A small encoder-decoder audio transcriber, trained from scratch.
Model: 5.13M parameters, waveform 16khz input, encoder arch transformer, encoder norm rmsnorm, encoder activation swiglu, encoder moe soft, encoder num experts 4, encoder layers 6, decoder width 128, decoder layers 12, decoder activation squared_relu.
Training: normuon at rate 0.0015, 6300 steps, batches of 256.
Data: trained on Morse code for random letters and digits, with fading, noise and interfering tones, 26041 training examples.
Rows from block 3 of the text decoder of a small encoder-decoder audio transcriber, named by matrix and row number. Rows with one number belong to one neuron. Each number is 500 + 40 x the weight over its row's rms, rounded and kept within 0 to 999. All counts start at 0. Numbers have three digits each.
After each neuron's rows are labels from the 100 texts, of 14848, where the neuron reaches its highest value: "tokens" is the input token at the peak. Only what is clearly more common there than usual is listed. The data: Morse code for random letters and digits, with fading, noise and interfering tones.
# fc1: MLP up (decoder.blocks.3.mlp.fc1.weight, 768x128), inputs 0-127
# fc2: MLP down (decoder.blocks.3.mlp.fc2.weight, 128x768, transposed), outputs 0-127

fc1.79:566487484497483496481497519519523391465560523441514514460433486484497467515532473456536503453514481544490503461409491546495497444503490464574420601471549456540550439519482516395403522535523529548459472492440530462508496521502536446564504536477468477493414542504537510528497448475543493424528526529512497539495450456558534497537538486514553490512536464459482507453530432445534480495536
fc2.79:487479439506506466491525532428507495481536517460515446492456476449532450488579520484501431506534461507471523447518549522495499456482467528500512531541460602596469492500445450547501482431468505435464483501534501599466470431494498539485512567482512455492471488470516513553507475520525524454425464578537569521539437523485504573519503473515454500547432574529503438495533560532511558445576
tokens: "t"; "m"; "k"; "a"

fc1.655:538476504531504504479519546456526433520565480485459482476476454499468514480515561472523469503538489490512538562499478443521510470509496489549502468609477515431478518568539486497529514470500448502538467522484502577522566446488431516583452492526531417568519525434533440456542522457463526481497441493574484447504560509589484541509495489483413476497542440468420473519516536410524557444476
fc2.655:492509506502535452408492489544468452562492540529464516477574469450476505486486499441478565455518497498499457488458487463515466544467537497500499480549517496576544462488495524515443454449586477466444485540507448476531483578489544514524438599516433434488523508532528556473447523447417525517466511453436530445537555536573565479513479515526502508537466552486537567440532444562499532532541
tokens: "0"; "8"; "7"

fc1.349:506484537480404509509534457485490463455541573581497465474465553514467492524472502494539447459498477531496433502508555513413584477445455466454459504559496587476444580557542503562537543488493514460502512543472523539450526474540518527535432547498526529527527516506522487527456493511461470468467491467471481480477479435548568560499504498470488589430594461473416511494515454501464483489559
fc2.349:529490452513533467425558450419480478468503464488529473446575472501512580517517507568464511547491537524484500458510440495513442477500497545497548519471623515552508511484457551457478489517517535494457494510530514523516403533564454520476522437578463503501445456533503536534496497452473570523401540506493544500492472442574540500520539455480523490462497452489566545460485439501547548532425
tokens: " "

fc1.257:473475596476562454501557396500563438435547501496510487480446537433547530422560471521497453579451562483499484518473443550494476473500547498532557444507518553447504497596519565487499514575514455519496537558446609480458513520500517536548460513461507449520477524524500500424514512487522460517489479459527524459490481511507533542498464480554474489538456509435466538436475499493513548511491
fc2.257:556548562506485489513467476495491503481519446462573537520544444524475462502458489519534555412540504484474496511496537542507490444419409488483456447490534528462464492491593521486585571532499425497462520458472455554436491428505525459573523466471558497504514536469453416518544518479470522503459465490539539446507428511536509537452535513513530546558502485508486530527504540567404477500552
tokens: "9"; "q"; "o"

fc1.77:550507494468502466455516509436527481573525439461451527486494449480533457522488429486561430519572512504444509526502489480525536534469425514512500546478525494509517536572485540465589470410539462513407528465476511482510496394430476519515429457558479497529475444572522553489507486601516522531569495525497488542546457529490448445485496497551474482551487511495446580496523509527528450505513
fc2.77:460511515506462519464520493519569438563448520543584552500497549608471436464601511541522537510511485516497507484536486580467485529491517516487543439497460484525473477462506523476514473537520482456539495538492425468449487524446422506530475493420501455465522445469517520490395522464484406474463586487556453504460560460505513571470497536490565472516505516480503525509568492517530456504567
tokens: "9"; "q"

fc1.674:393537538575502548525448558535533513514523450473476481480440516532520547472486434487456459499466572491517523426483546500484437493471504492555544521524499490524502565440498535458481491551473589448501460512556446459595511485579454544481556442535485468486529478473489501500479506448507485509515448509547531528455517554485494477470507521524462514413540486520531501398496479532515496616546
fc2.674:553495497530478414580460467541529474514580474515508513494524510446485481535473470481475510532543451555488494479535496518469524490451432445450550477505469526481478544558498519510573575440484485545514466470522495432550564503501472477470479451485529492520473526576581515540529623475438496503513566498513487431520485475493378476535486514555519517473423478563530496500485471431459453490544
tokens: "h"

fc1.189:498449413504484518432522431538521459434485510591544573534541531417491542507506499526490538464463499456472488511519522502504537478497516488492486562451476442434533474568436514465539489456493518513527514557493468510455520380450512513441517536547460541502518493518542542450450456431486474565578510474503447490571449489565437453485474446495509479489474530437509518547496471547559543523485
fc2.189:479516491487526504523525508497522539622547583465480475496472433556513478421559454519577540466437489486537458564458455487511457450535477537481551490543461460556557546492516452545465552507517552497438510441488471498457447531519455538561505460432602429467523503524501516528454495507501517576475538498488499528450511491508531532463508550503461450486521484536477519397523495454488443470467
tokens: " "

fc1.262:571582511562469523512514461488513465527470502432494474480491539522496470496502537533508469486469553557400464495455448538571492429449469536513510517487458546558549529551492516457465447424426446551528607484481517458460540509536543496543483482444470534501497521532456551477499506520522404464523435508531513467512481465454560450545530467579488469538478453515553505513496546436521509528565
fc2.262:456508491491459581542519542532522434562528437488449512531455472485514574461389513473555481522511570510475542574523452532557532459476492537419512462477479561490464476475501496513492472553456522503492476499488532405517546551541465539487472561486523511451470455518481475530505586443547512519450583475523532547496484544480418557443517419498482492468461474468539532491574490476514461499503
tokens: "9"; "o"; "a"

fc1.382:518458436573561409496478430461465507501508532463515511506487434488473508448463497423522517556536503513438515459475447471521492480513540498531504543513487428479461434482558461392565514430409464537495518492517564421475567445496480453514454581507532453472508500514500516570488505508480491553503486497534532540586470522564452500494528495461496513542487571516502482568529498451448481482508
fc2.382:564471441553485462520492564516560572561493464528452512487546538447517448456536522518560514519482581539511563567519497489481434514475437537496449519428460497390472470437471474547474516487536507483471451438522519514485467557557447510526476488584457473510560484540481482482489559518518536369487501508492441439486483553517559486504536520560535479478496524489438498512510465510506543480480
tokens: "t"; "w"

fc1.308:465503563514564479512509458554417498509464552535508517444438551427494516536428508509537509576527474455541507526498530535516473523572510490420470551536521529513486458524548534404507472512471552511508448520584504471537525466485416477578383398527504454544454477460529540442494537537498504477522517473570562497519531513572499482517527506502492556531505485484484451468496463513523482513535
fc2.308:508467521493508498490494554503491491450488533449495463520504492570458407556445557525490548489519518495479475524432508467495502465536547448398485539519542485459545515531433479497538508437573444505497499458475493469583497581504480458459503515472525506557540504566531440639526478472471509509554526529529458495556495433446516484491450523453520560403461501517503420503506543537548503471495
tokens: "t"

fc1.148:601562545504529452565514486445522476511517512475465472516469466354469488498452487518449513558514484523480440489460494500473538575557478468521418512468441468551481521508525516534522516413523475482491447506450522537495528517481565464483479547509448515489487532496476452487539509448553451523508474431558440510506475474490504560588490562458479492444494565450525414556490452507460512488473
fc2.148:487534494525504528463604448513553507519458492570485429413456501490506513441507499560514512459509486515485474494445502477482437513520511535502477520424497533512508488537520450497540443494446460528511509516556557577536522475498524533532420520531507573477559452520492435470469490563434495446494529492523549494537475502529493431456539533572511491485419485519516581543472503569407434528419
tokens: "h"; "r"; "6"

fc1.583:413499477507621499519517481478449559473502484527476490571430489507501491495502486532531505452501487519449450562518438538531548548410491469547530529530508505464507523491428569484530461424497548521496437445504505465449521479500453474477574547438496513507477569461477547547512481501444541565489487555514551515459497565489488458473465459491562490633503490453501576493463505490489476498462
fc2.583:514419521448517535513424402484462508441461576489475465514500525529519537549462548563480492531507547451432478501535564432529467532397523569494571448535497494504524491451506549477504475529493488534510461513501529524500581470488496481492502443480530489562499509536535486446584485461485439554529534520463445502534491565439578416464478561553444522469490478505443513448509477529510522511500
tokens: "h"; "z"; "6"; "7"

fc1.58:512473418515555511503514517557530472533510544539539503444516513495544465474509511508455482476504517552462468509513463469462417576500602505578448570495507521507462487535500525509463454561560522496453457534545470519461544457534518577462440452452501526482488537492443474427501467584417439494454512456528469554440557430481530505452534473535501463469492456508463581477495555476493505540443
fc2.58:448558521452473464442527433584519536502473493454555524555507429508524479524448548465496532499466469434489505481441559518495525527482524491484512526443429514521482510525498522539558494470471501477510526474481543519541496435490524521481508593487480479562495566508491506552454477515533511566499502519530536456495448591483578432447460501488579516570429519520475513464503513456476517455350
tokens: "l"; "d"

fc1.153:435461515436492448484527499489497509462569474439561513524438526451471522577483475494480481533486453478490429473454457503517449461506430500511508480549491482484519451527560486572447453487440486520503532541554450415546492524474468507535538529520491576517591529538560479503423459591584541549453497543516583533458462499460492520528457506478446463429496501529499481481457456481495544541499
fc2.153:481462491544467494430524527503500512450474524562510481500461492411416441590485512506462472543460468534501586488506481567443509499486484516523518478502470519482559482484454540460500493460498463498569497555470470486480543460471494512536535486546471543471502504579545494513517565457515504495581465401482496495477513599634461422500477525531536547441448563503488473492540521445490490466542
tokens: " "

fc1.117:536488466378486526496452550487501412466516529474534543439427399466537504559528475411473464481504476478504476518417488546533516481460546496603529531509512499455528459516493526572483485571486469430461486584461479439508484534460490448518497524512515517481546569523545464505464480484447560583494454575505525524541494480463506464527459503505495495462484497509527504477487548535484500584473
fc2.117:489521495590439479434512493477516586524448509477468534536510551491487486568498409459486429499490425579519554514528490490538468517523435476470496390558512499563530586512486533519484476501477506436455488531483503546564524585500486486487527464478518473513488541396458550597461486548506462491469516482477549504528450485518518481493491482497529540457475570510542523477458472442528453557483
tokens: " "

fc1.564:483454494523513565438542444502529518473458491463420462486465522443486519451562483505444506476504492483472474451537590507547521461535535459475499510563506521489514489530463462499495563506493555462493562492587486447484500475570485563515479510528509444474498444433511429461520400593519548489519450458495598520477533499514396520547492448583477441470548509498494470458544496523486466493523
fc2.564:509459517442554438544475453436533536497520530473534495474463446498468558504444515463473517477522478451436537497564531553509500568426522495500543464479569532457458476518515494496527490493507503544433513483460471511475513508512521467483545579356516506491413517541588523470527521585558517482503574543473511498476533537539457475501517514514508529496500547532529426391459501566495477478455
tokens: "k"; "x"; "w"; "u"

fc1.182:480503489547543513456442473501479459474542500458481539495564503494460530543501505553477499449500428536446473370476512474473460445476486549518482544546526482489547576490490557527499468520484494543446478428494564457528489486480420531527505468587510496509512519454471501506486457529415488515512498541566492484561591524473493530426492493558623527496460496506492440448512505533516455557576
fc2.182:538515528507504514555568540439494517523473481553481480508493457452508440501521418493546471552493543485520565530616405537512495551533474510519499527488505490482547489498494461475495536461567576463439465527482527483515610523514536468511488443502531527461502468432588496523551488517507474510466475459497459480399532486554464480551442508538491506413526543525445483532427487429526462468466
tokens: "t"; "<end>"

fc1.423:472513510586418468562527460490487531536493538468534525540525489507453485491503448480536535543521505471461487504492476470512526534492530427425472523472492577472402534423528555477531424520570533556551541547498513425426479526568532548441514569531471446466432422504504526455509478522536525539468494497517513478550497491519553479546503513455416483464514434539479472482520576491441466502492
fc2.423:472451436549450535463543453448449508449539507535505541495544495484510531510471511483497498484442386506461478406444479495527466499541511512493459600515459476581461488507444487542507506530464544514486585506554490528475477504506474526448545528503422524534541510400549570519488555498518505556476499535464497519499490538568537543587553425500474571487502540505500500497461407482484508464519
tokens: "r"; "o"

fc1.372:533493448509408551523488439505513547503439485474512547464509570491499464549468535593515535449484432486501508469477536550487524557517487483498528548511479552461503449590477499471444477510499549480491533476563464506432515494487446515510403486456577500506514518481508476471561534484554495485482451575532439458560491569429478507484566469432492504493515469526482577458567491570453448472537
fc2.372:539471434517539604506496560576514513503473521492488443544464507470589426531551504473511526447508483484491403467500520531489495466481556447497573470501481523465503573478454503513470537518560581474482446461517504458504456536507533502512449522603534516502450496460484509594527526470450484545454477467496457466499519494456502437466546527546489493524470453505571454465502493545591418514514
tokens: "k"; "o"

fc1.354:505531470457486520483514536465449435471522556524461443547506505456587591505448481517568457384547479474512575494499434484492431476457511532459583538429495439546484475498493513503448555471491516500473537511464445464486451532532557542546499504515487529539468472584517504479431504489492469418451524554558501555535529507489540487508522533471440476556460513526464469521562538500531533468455
fc2.354:602519551568530491509539504493548517488470502471555559475569501476485504529469525522505544483486479477421503505427507478492472500550527512484512511537515414484485560454510523449541492489580488503490510452460523510493478414479583506536457530501548491435535597439488478475457444486446425473414421553488525584435533504518485524462479533497552552490542472467547473499483542450498455498558
tokens: "b"

fc1.612:523519471501477554454568394534548478448535506450468522472507579553460495594528532480533505512538482490499554500507508474508538482488473540592517495537590498578500482504526511505485499518532514507443489574524490516411485572503463498570499491465503423551571528450504503540508527445486498504528506454513586439510469486487496458479569546502492433530478521492443461580463531524439472427502
fc2.612:504489531453564524476474581450437439526488537476489471503500419520485440478438495536414467443496555576489471522500480525462515501478513551485503467528506541392521529527514559465435493413527408506550523497504562482484501478506576482481529491487523475508493438503531486541467517489500514584419479532463501471539540435498559572527492492473570473538501544494490478459570568532558509482535
tokens: "0"; "1"; "2"; "9"

fc1.450:503531492556503525512496540471506500481495455557526515475462523422495519412472458580499428498527515491492496483518508509544493562511510497492476484478499529543429487548485520495475505521473430389521431465451505517514527473589564450558455434485500435489531519513516535504411414425479514531520421487529503533512536534503547497508507533549482508378531540540507517410468482537517554521564
fc2.450:489432467550516505520501435578499542542504470497548498463533455526500556538518549559468440439421424473499524453424510522489484510511513460459547492539422530496610402511531551477502453455461477493483488461516493506597495437510486482493462407521488517551488552610505500523425499486485534472479542467506541458551527520515532539535533475489483537508483498550494474572503469493475468533535
tokens: "l"; "i"; "b"; "9"

fc1.351:507507491458452539485537440487464507483530528555541530499537437495518462484555478517507559499513499555429482465475547463535624511532422455510503506405515498471511467548507484426493534441476411497479546474607436520480513434550486483474427520534546497552455532446512477502514480467516530564473501549474506531516511503518459505553534587457496453424503498517499517569491549489571462473475
fc2.351:458477495437500444413525522516478555559498481540493523528560455527558480448504497417543555536499467474504470459514513479475522428552585476545558477505503517510516438444580500532526498512520454535478487505531517522522501460473481502563520531503515491518469501488475482467504483544558396464554514479409547504523556540461445470453487509432644502526482501458548528488481419470501468449504
tokens: "0"; "1"

fc1.590:552488472507482453460479568493490520489528483531482465495462477514526519512523522503522577529447444500438485443416505546472456485482506513515432488528497468464379450540528522480492466516553450472472475442493472514553491545521458481432530493478531453481357548495478503536524445486501494490515501571512569598516539502585506479481519474568498518493453474566582489538485498478513586503560
fc2.590:503490551474524506476541526480470499555467468523518508462502549516529497591526455538558486448472507433547429533487531477429458462466527541508548555549447506482525518571441528446472426556518459453534480545550458441511444451511486500562511562429535546523460531476463527447519503486524453497509487449480530553605451506485522464497490491526532489544473561514466417510471585457522477522425
tokens: "l"; "y"; "3"

fc1.104:520551477491533454513591510448550580471513496495535463498465522548498508486450525557494462422512462433475515525500451510470494518529556482496526551474496595537515485517484546534435451483536478408443497494574554477576485434502567523503498446527518443413452527552517561500466508479480514518577480548545501530561515485485533502483624527469463522521516470476461511560480485516430506520490
fc2.104:568491517524446494395507529505526489491496524488434442540503561471441604522519459571517435510511480446480486442573492515557473464531485479452538478490474533540437521525531521515505505493548572454507537444487448495524490535495455597471447499566505473494448481514488576537447494476485521512445483532505480468509495464423515473538571512512538512539596499422475454512411513559495509500513
tokens: "l"; "8"; "v"; "f"

fc1.181:506532460496464508504500418549464483439431544433501456518542477523435465533523486533423495467419527484558530494474450471565513525508547550524574467452440554449467486568476537535476487575534475538545468497496485492532489569550575574467512535493447470506436495479551528476530506425495448501484510486501468506448392556499462480476457512437455510557437507493525523471452501532501492534464
fc2.181:481502511521562537510439491457531488512549507482567502478492477519452558461520539530553554505508505445533459555471523507475467411506534447579467529460444490576490570399506441494522460474499483491592471470521480459529528523496457438487546459454465514489543478573544510474468526506437526470471480446536523495514559442493505500517500471515635566476496562530478502442498465444457520559490
tokens: "h"; "b"; "s"

fc1.459:421534518570546453450527609555453450443536529511514475519484424505524546483494518471493510496447527513484472523483424565526436468494485535548521491464473541475511551522477487391448478517479505492555456532459509456526500589498523510563537448554508497465444478500480505473563461516488485524551500533459522558517456518460494534538519491472539434474527601489440472550539503464443555454547
fc2.459:447472539498397509510535524487519397509485497533501534510555559493502482507516473559474470497535502515468558522498597471481543507467486491455513502505426488484535493516537522495516558502483402511504562430522502464539431447456470563524504483471395442475501465554406560514455433509509504492504495442526520521454481555496557497551486564485551567493481492540473543471528490563436542526441
tokens: " "

fc1.638:510485528498423479472516505456480498429477507500516532478574464541470508595563491472536609485514467458486514467433489522447475458471472503426427551492501478539466540501495496501492536500468430446515493430495518547514434467442512476501547487522533522469475510516492558498565457492486450550501503535499427496544521496446513450578578584539530489476538486510533529415593469522517460575526
fc2.638:496481499512456503500532559511498474564532428478470468475558445530478446469546449572486447558537574507502519489485505557524492486443511513560494438466521503561478493482526468458480539523473523518431449512514524450538453588544522503460469439490506478556532585559468488467518576442541465528476505502468557541468490448482441551523448538433520558522458439524469460464606495455516507438492
tokens: "y"; "9"; "1"

fc1.31:527454501518474489451550474478520395542540550468485459515537471523500494493502421462511514536487419454522508433552521472433488468453494477400508443468475473535496574522496497470453420446591489508512471465463494535547518515493555461470479511587504434506452526500461531484563496500484548539445467539449543484471433547502495585531496484450535500426503531497547517470572498459511439511541
fc2.31:479520539490511460462490529501511544580507580516498457439425548496526533482511536481477552418506468547526519585507458529531457497524462516538472541460558491508448474477480462520485490450493495456401454526507395453500512466520472642536467458444510569540484548502439512530457503529462457524499422471488508515500481473545481543487543489499546518515535506441467526472499450597475533481543
tokens: " "

fc1.540:570494443543498502464466473460524496534529502502480427585550559490451528486432461486467475481561499465525480492544548481465558504432482573468529613544475518517496517512435607533573479425423499525480502477554414545528533511522514482563523445494487474446497536475462530527568487494476498527499473548571480446500548490522515459492533478510516463547465467493513501534494488418512566470463
fc2.540:486480462482539526479564474500447398473548515466416521446411470590459445481472497488474531457520519478490442478507464470489524542603498493473529491482481520481553515446537537483547488568486523505464500477502461498572537501504432479556467448492506545532575506441525553487473590517522471522498527477515529539581468510479544466528455511522456494536549577515505485513438575512409448501502
tokens: "h"; "6"; "r"; "d"

fc1.415:526426556478530478538452525559487520463495552493464466511615553478546541444464461436552465438488417465545535579396549433528408483519543536537541493487534533509487431448528493423515518498487547497548503453532449502486450487420497442517527499528515487540515481465489501491463523537464481483457497500578509463448458519527543509519504488444539545481466453509522466505469552520541485476467
fc2.415:451526418519482512549448467453456511452530530442584532513504526500487509443468536451505476574458478507493451472484524543480550505542490463490633517464568506495460396536497463508511490496555525525546464526534469528493513503471502460535489494515495452481524479527431537519497449513523534452512451546473492491495515485484449575545508467540446405492560561431483528481472508568541493606548
tokens: "h"

fc1.490:602525517506523525530537501587514517512542482503491447579456568494535478536616534430422495450534530479491499496464511532497417503431480450503490510569493499480456446490511500514575464574482523480457535499526555470512517491539517486535466492554496476512464513519560463435488494524411564546519508501512561475540542525571504509520481540445560454475470530455498472452532489512521562442427
fc2.490:429516514487524476438487524566527476506492536572515482512499489490521529505491460559464448608531500512500476500493415545503499525537532409490545446537495425492524548466440470539540459462467536512506499566474495508521489551526479522581528547408467522449433561545542556539483435484565494485516523461548488494500520518469446507515485452548468557424462477529476479433548507508427470569457
tokens: "t"; "3"

fc1.323:490437423557479511480517525510448547525616498505475485517479505466482496505515508492477519475450428540523448521529567594419519500542504544524514463432449444509481526442566489504473493525445478514481520480530472504545449540473526500489486489452513440523551501481489501478543523486585422472533407532513515499581433399517499531541525471452554488489521560488505462472497562470403507490515
fc2.323:504460502472469495506465532504512560542507472570518472502502509532496502494507511538465535524456561523506522532501542458489441457500503515483530457503517481528489576453442518512455456469365469522500452453518537490464463448497479556579477611465528445490571459533460543426527539512540482464535480570575502455574510565529566401540454478506525488495499443470463541491469452485576500530495
tokens: "k"

fc1.211:499461528449490466545546486522485567468501540476468506540580505403614433525486481435451476477531536475567527501454540552529541535515531510545589557533472505472517478523467484457475498468499471497605445513497478505583518519512528565492439457495460502483522481531521536490499494441527456470465492514553459540566468478543503411539449500508522568499487541418448524523509546495527464533448
fc2.211:549518523528511482493491505485499505482465533539607424487503465518531514538539453439493466546453491433550475502503460451510462520508518531496532424531513396564473558450506509557453423451465507444522517451496452514524475550502534446430497569528547529478531523448398501498480502503424491537504480495483491470498544563522446556489544542555421482495546478535474470468526514544516466588552
tokens: "b"

fc1.186:530453505581437485479466489458468513526551568546492484468461499462523432501499425434560445566506468489449462549515520473479480507462476498370525495566478466423490526503499496435523476484477512537483491481538465408423547539505495497491507561537488579472437460513492613550480492526546496504476515538514547496545476558447516438523455564484539504493566514487461526498498495529490494558484
fc2.186:525502490500432493455477486523508547527471474468486495579489523515475412470496536458492557496460484477515563495471536577551546508473446430467476608526498426472568454498457507515543544490525492476492475492466485458452525442488537537551541512512581543496514570508527480476523549490472416477493492442440485416593483569508503472509542457442517514522555511473496573534570432504445507528502
tokens: "k"; "o"; "w"

fc1.277:497484507519474482545534499483445502505488512473547563493566463460401453459487462501526470522484477483517546552456484551465471502511553475447480523516462470511507454498448520433515475543491491495555466537470514503496549522449530487475456459418499524503465548602488484571561532488491515436444548509510441550434486559560484422480447556569513538513524592455541539533407450510544561481484
fc2.277:421512517487523513449456492526491492537543547481553488503500497523521469470499484478469570509487414505491510490521481482522507485422521512573634556519532387456494553523525445476402455434488452442514505513469501495546433490515475546513578523512466452572485420456511534503512513521494453491550519544508541464546547438481538483489569491501492477525521493443516435515525464514526430565538
tokens: "b"; "v"; "d"; "n"

fc1.639:542455525557485522547524455563481491575535432554570474453567531532491450454447508455466474458472535503504498434502498464500499502416453547486448567488506512480431530555502531461470451419414506543476508494478477482481487496530502502487540492493504577527439555526451513543557530471541545530557536503469535501535516553492507467600565484502535503490535581580533476556498555514486553482516
fc2.639:581496466495529521434572541543485501527497493545449628466483486474495536496495530540495479542449510551494496474494442505507464481505598519466560538441508504436552435534520507430526509515543504521468505473559486489438491454497532536491505501551484456474559497528368521505494503530441522457455516488525513554492455390529468509509477422486533532526461505499447561461523483527562485556463
tokens: "t"; "e"; "y"; "n"

fc1.23:537473498557547522538461457457496538471482555509449560476512526505509513448423512535428480552412492490516415441447480476516511468583503562477543506478451469533488443436512520510444549479537598476481464532478533504510546481513554490464581477534478526502511507475547552453502517459602531489462422528518457506464476553502532495542509460391487470445540445495494521500520506567516467525522
fc2.23:590514557576416531551512579487566506492469435429551445554521515527483521529519470496487546476500565492449530498488578516493448453428506453493449550569534542507577505456537456504576542467508459445519476470480505484487530456497486477538473479468522518481465456525534498486465514453487454455543477465525497456544516525465543466485462506475498534559492548432508486434519512564512414525417
tokens: "b"

fc1.678:514595478600471505420490480474560473415476467475506462502469454525529441498525510512537539525483539520535438484486477482467474531485466452465561463582418467473492513507543471484492518468503480541455489432514548526478458548468515569480521522452480516476506482558497448425601496468560513483501490455465509524490576585467527456515486567470422514445527499497532529446486458476551532539558
fc2.678:531610451371489480547488557531465479546494485534516453509479458457507516500499480514529505483533485516529483485551461457437506511517511515510516551466443520520490541485489488497493539519494502486467407502528467518416509460480537544515465473493440498484560453445580553426555517428459509529506474504592475467529536442519503457503470619521516492535567450435532517464501578524514519547541
tokens: "r"; "7"

fc1.46:489484530582447454496531450530439574537514429492480467521538475455499463488448460461507415454481433547576487552505547449489498477459500460524576502480478567513501528456412602480514496501479493513529491499540507495512503510570417536472514416476554478540547527499514506468509475514452514478585523513471535445454541501494518529535467524418516563439504511524493479402497458520543548506491
fc2.46:500452468524503544609443520419515401513467501474456470539458488495513539449472509469541454564487486463515535556469501544498512578552431501493525533512467494524454539532547509527537540455471466425551486494446548479572497499528504475444532533494558497478488570535489503485498527484573499506502553501488496512558485459482411528555487479546511443501524493395542467461441573539484451524432
tokens: "h"

fc1.754:491494459554523515541520485533533478486484544519475543522547468553525491500429502497524440508481527444568513492483488504542489515569464546529541422494503513525457550471519486454494509538525459451449487594423460622458490444501495478575530528524475425535595534417515484508530533397450546499447500532544475455462460541538437559452496529470521478521473507480454506528497519555461540472527
fc2.754:473534517574472517491498494496438463540443479477473498567496473464440468510556526461529460432545499567540517510515531496484568488469561469548484543547521492534560444571535562520494511547538525561499453502506458405591466526489463515584531478468529492456464475570490507520506540442456495521440474388423507482479543458505495488492570502449574449532530502526453472444492470482516470489490
tokens: "0"; "1"; "8"; "y"

fc1.274:488524512485503491480507589415483534488478470496474440464505505513510466577514484489404583562433457493499475556504458481535479472435550489513522446537470419534473479532540461553486568480466514504588492512399470471537492494504458455468480542507463579473433480514582492475485532519514506476458441519494551489487556447421496517507423510478540487520554524500552515507475444490490565545442
fc2.274:544479525572492442470457465498498537483502477543480475405498525469516546532575429483537550452479537462576509444452505491488480483497518534504534449476457514523476516445473515461575480450547522445580575569515491457500471561551481464523514509548556503478502416442461575489503496533496451496521468477491550505502523543509417463550554495462572432556542535477523520489472479425509436509549
tokens: "r"

fc1.278:529483457492506486479528506483524518518533549487488493473540416485448538461468404477558531491422514515512471493476487523494517488552433485401526484547477486459444563520489510448473517544489503491526461527483526463533498527517536494476477524484460477483614481430582443370531498555477489446484464514465467479477492517375479516536535527519521462462472511465535514499503386493466510512582
fc2.278:449521494490412520468554535470511502545490454474466478454472443543478467517538503508543505524603429542514507562473513521498518503483490455494431502420466462510522463533503512484467530538480471480486489443481523507580475449468442509552529515500533443467478426549417525480481506473480437553440521514587524519460553486578509475560539471440523524535552449494556519562467485622525514511483
tokens: "t"; "e"

fc1.195:496511458514525541503530500502520502554439468486541458450470553559614473507483457456459501499524506477565453511499492492492433494492513497465520509495496523467415466534456462542497479490391449495483454495455499474582495551517420470536481484508520524518472541529501555426602490527555476479468415530501562544442499506427476499520446561537529523485541503533530502470476478540550620538518
fc2.195:525512541489530447430468511502497533526503479410441500358406537467504480498526486540497520505454537524563492443491465508547504494561514527501519492519511470456490451492473564421530475589549541500575475510467492439496515498551536531521457484547544479495496435534531441497522476465501524465534444431486569418472518512463494486571544543531472486497517545490528507583520508420499485553536
tokens: "k"; "c"; "p"; "3"

fc1.191:502529487536476475447481501582453478521485517441567495406474504428539486535574527544442453496533548470506445478438536523528475469537495519519482544484469500541536452481426514420451544560568499514494484494456441520523494452482571564487522489535478517549505550539482548575527553499515578455585502567498513481500530454499476508605575469522550504429514534533537520512524499528494510470497
fc2.191:503434458479494436553545455485462493499464490549476524490509421444555495538519430453520524514516549503461479545517461536466507522453533523472536488493550553559507463566554525552556456526545518468397472481610505453481551467516499544437544521533462538498491436599475446487469457540470494516439553524504465467495457469533525548483469428443529430541472483495551495500545504508500487569516
tokens: "y"; "9"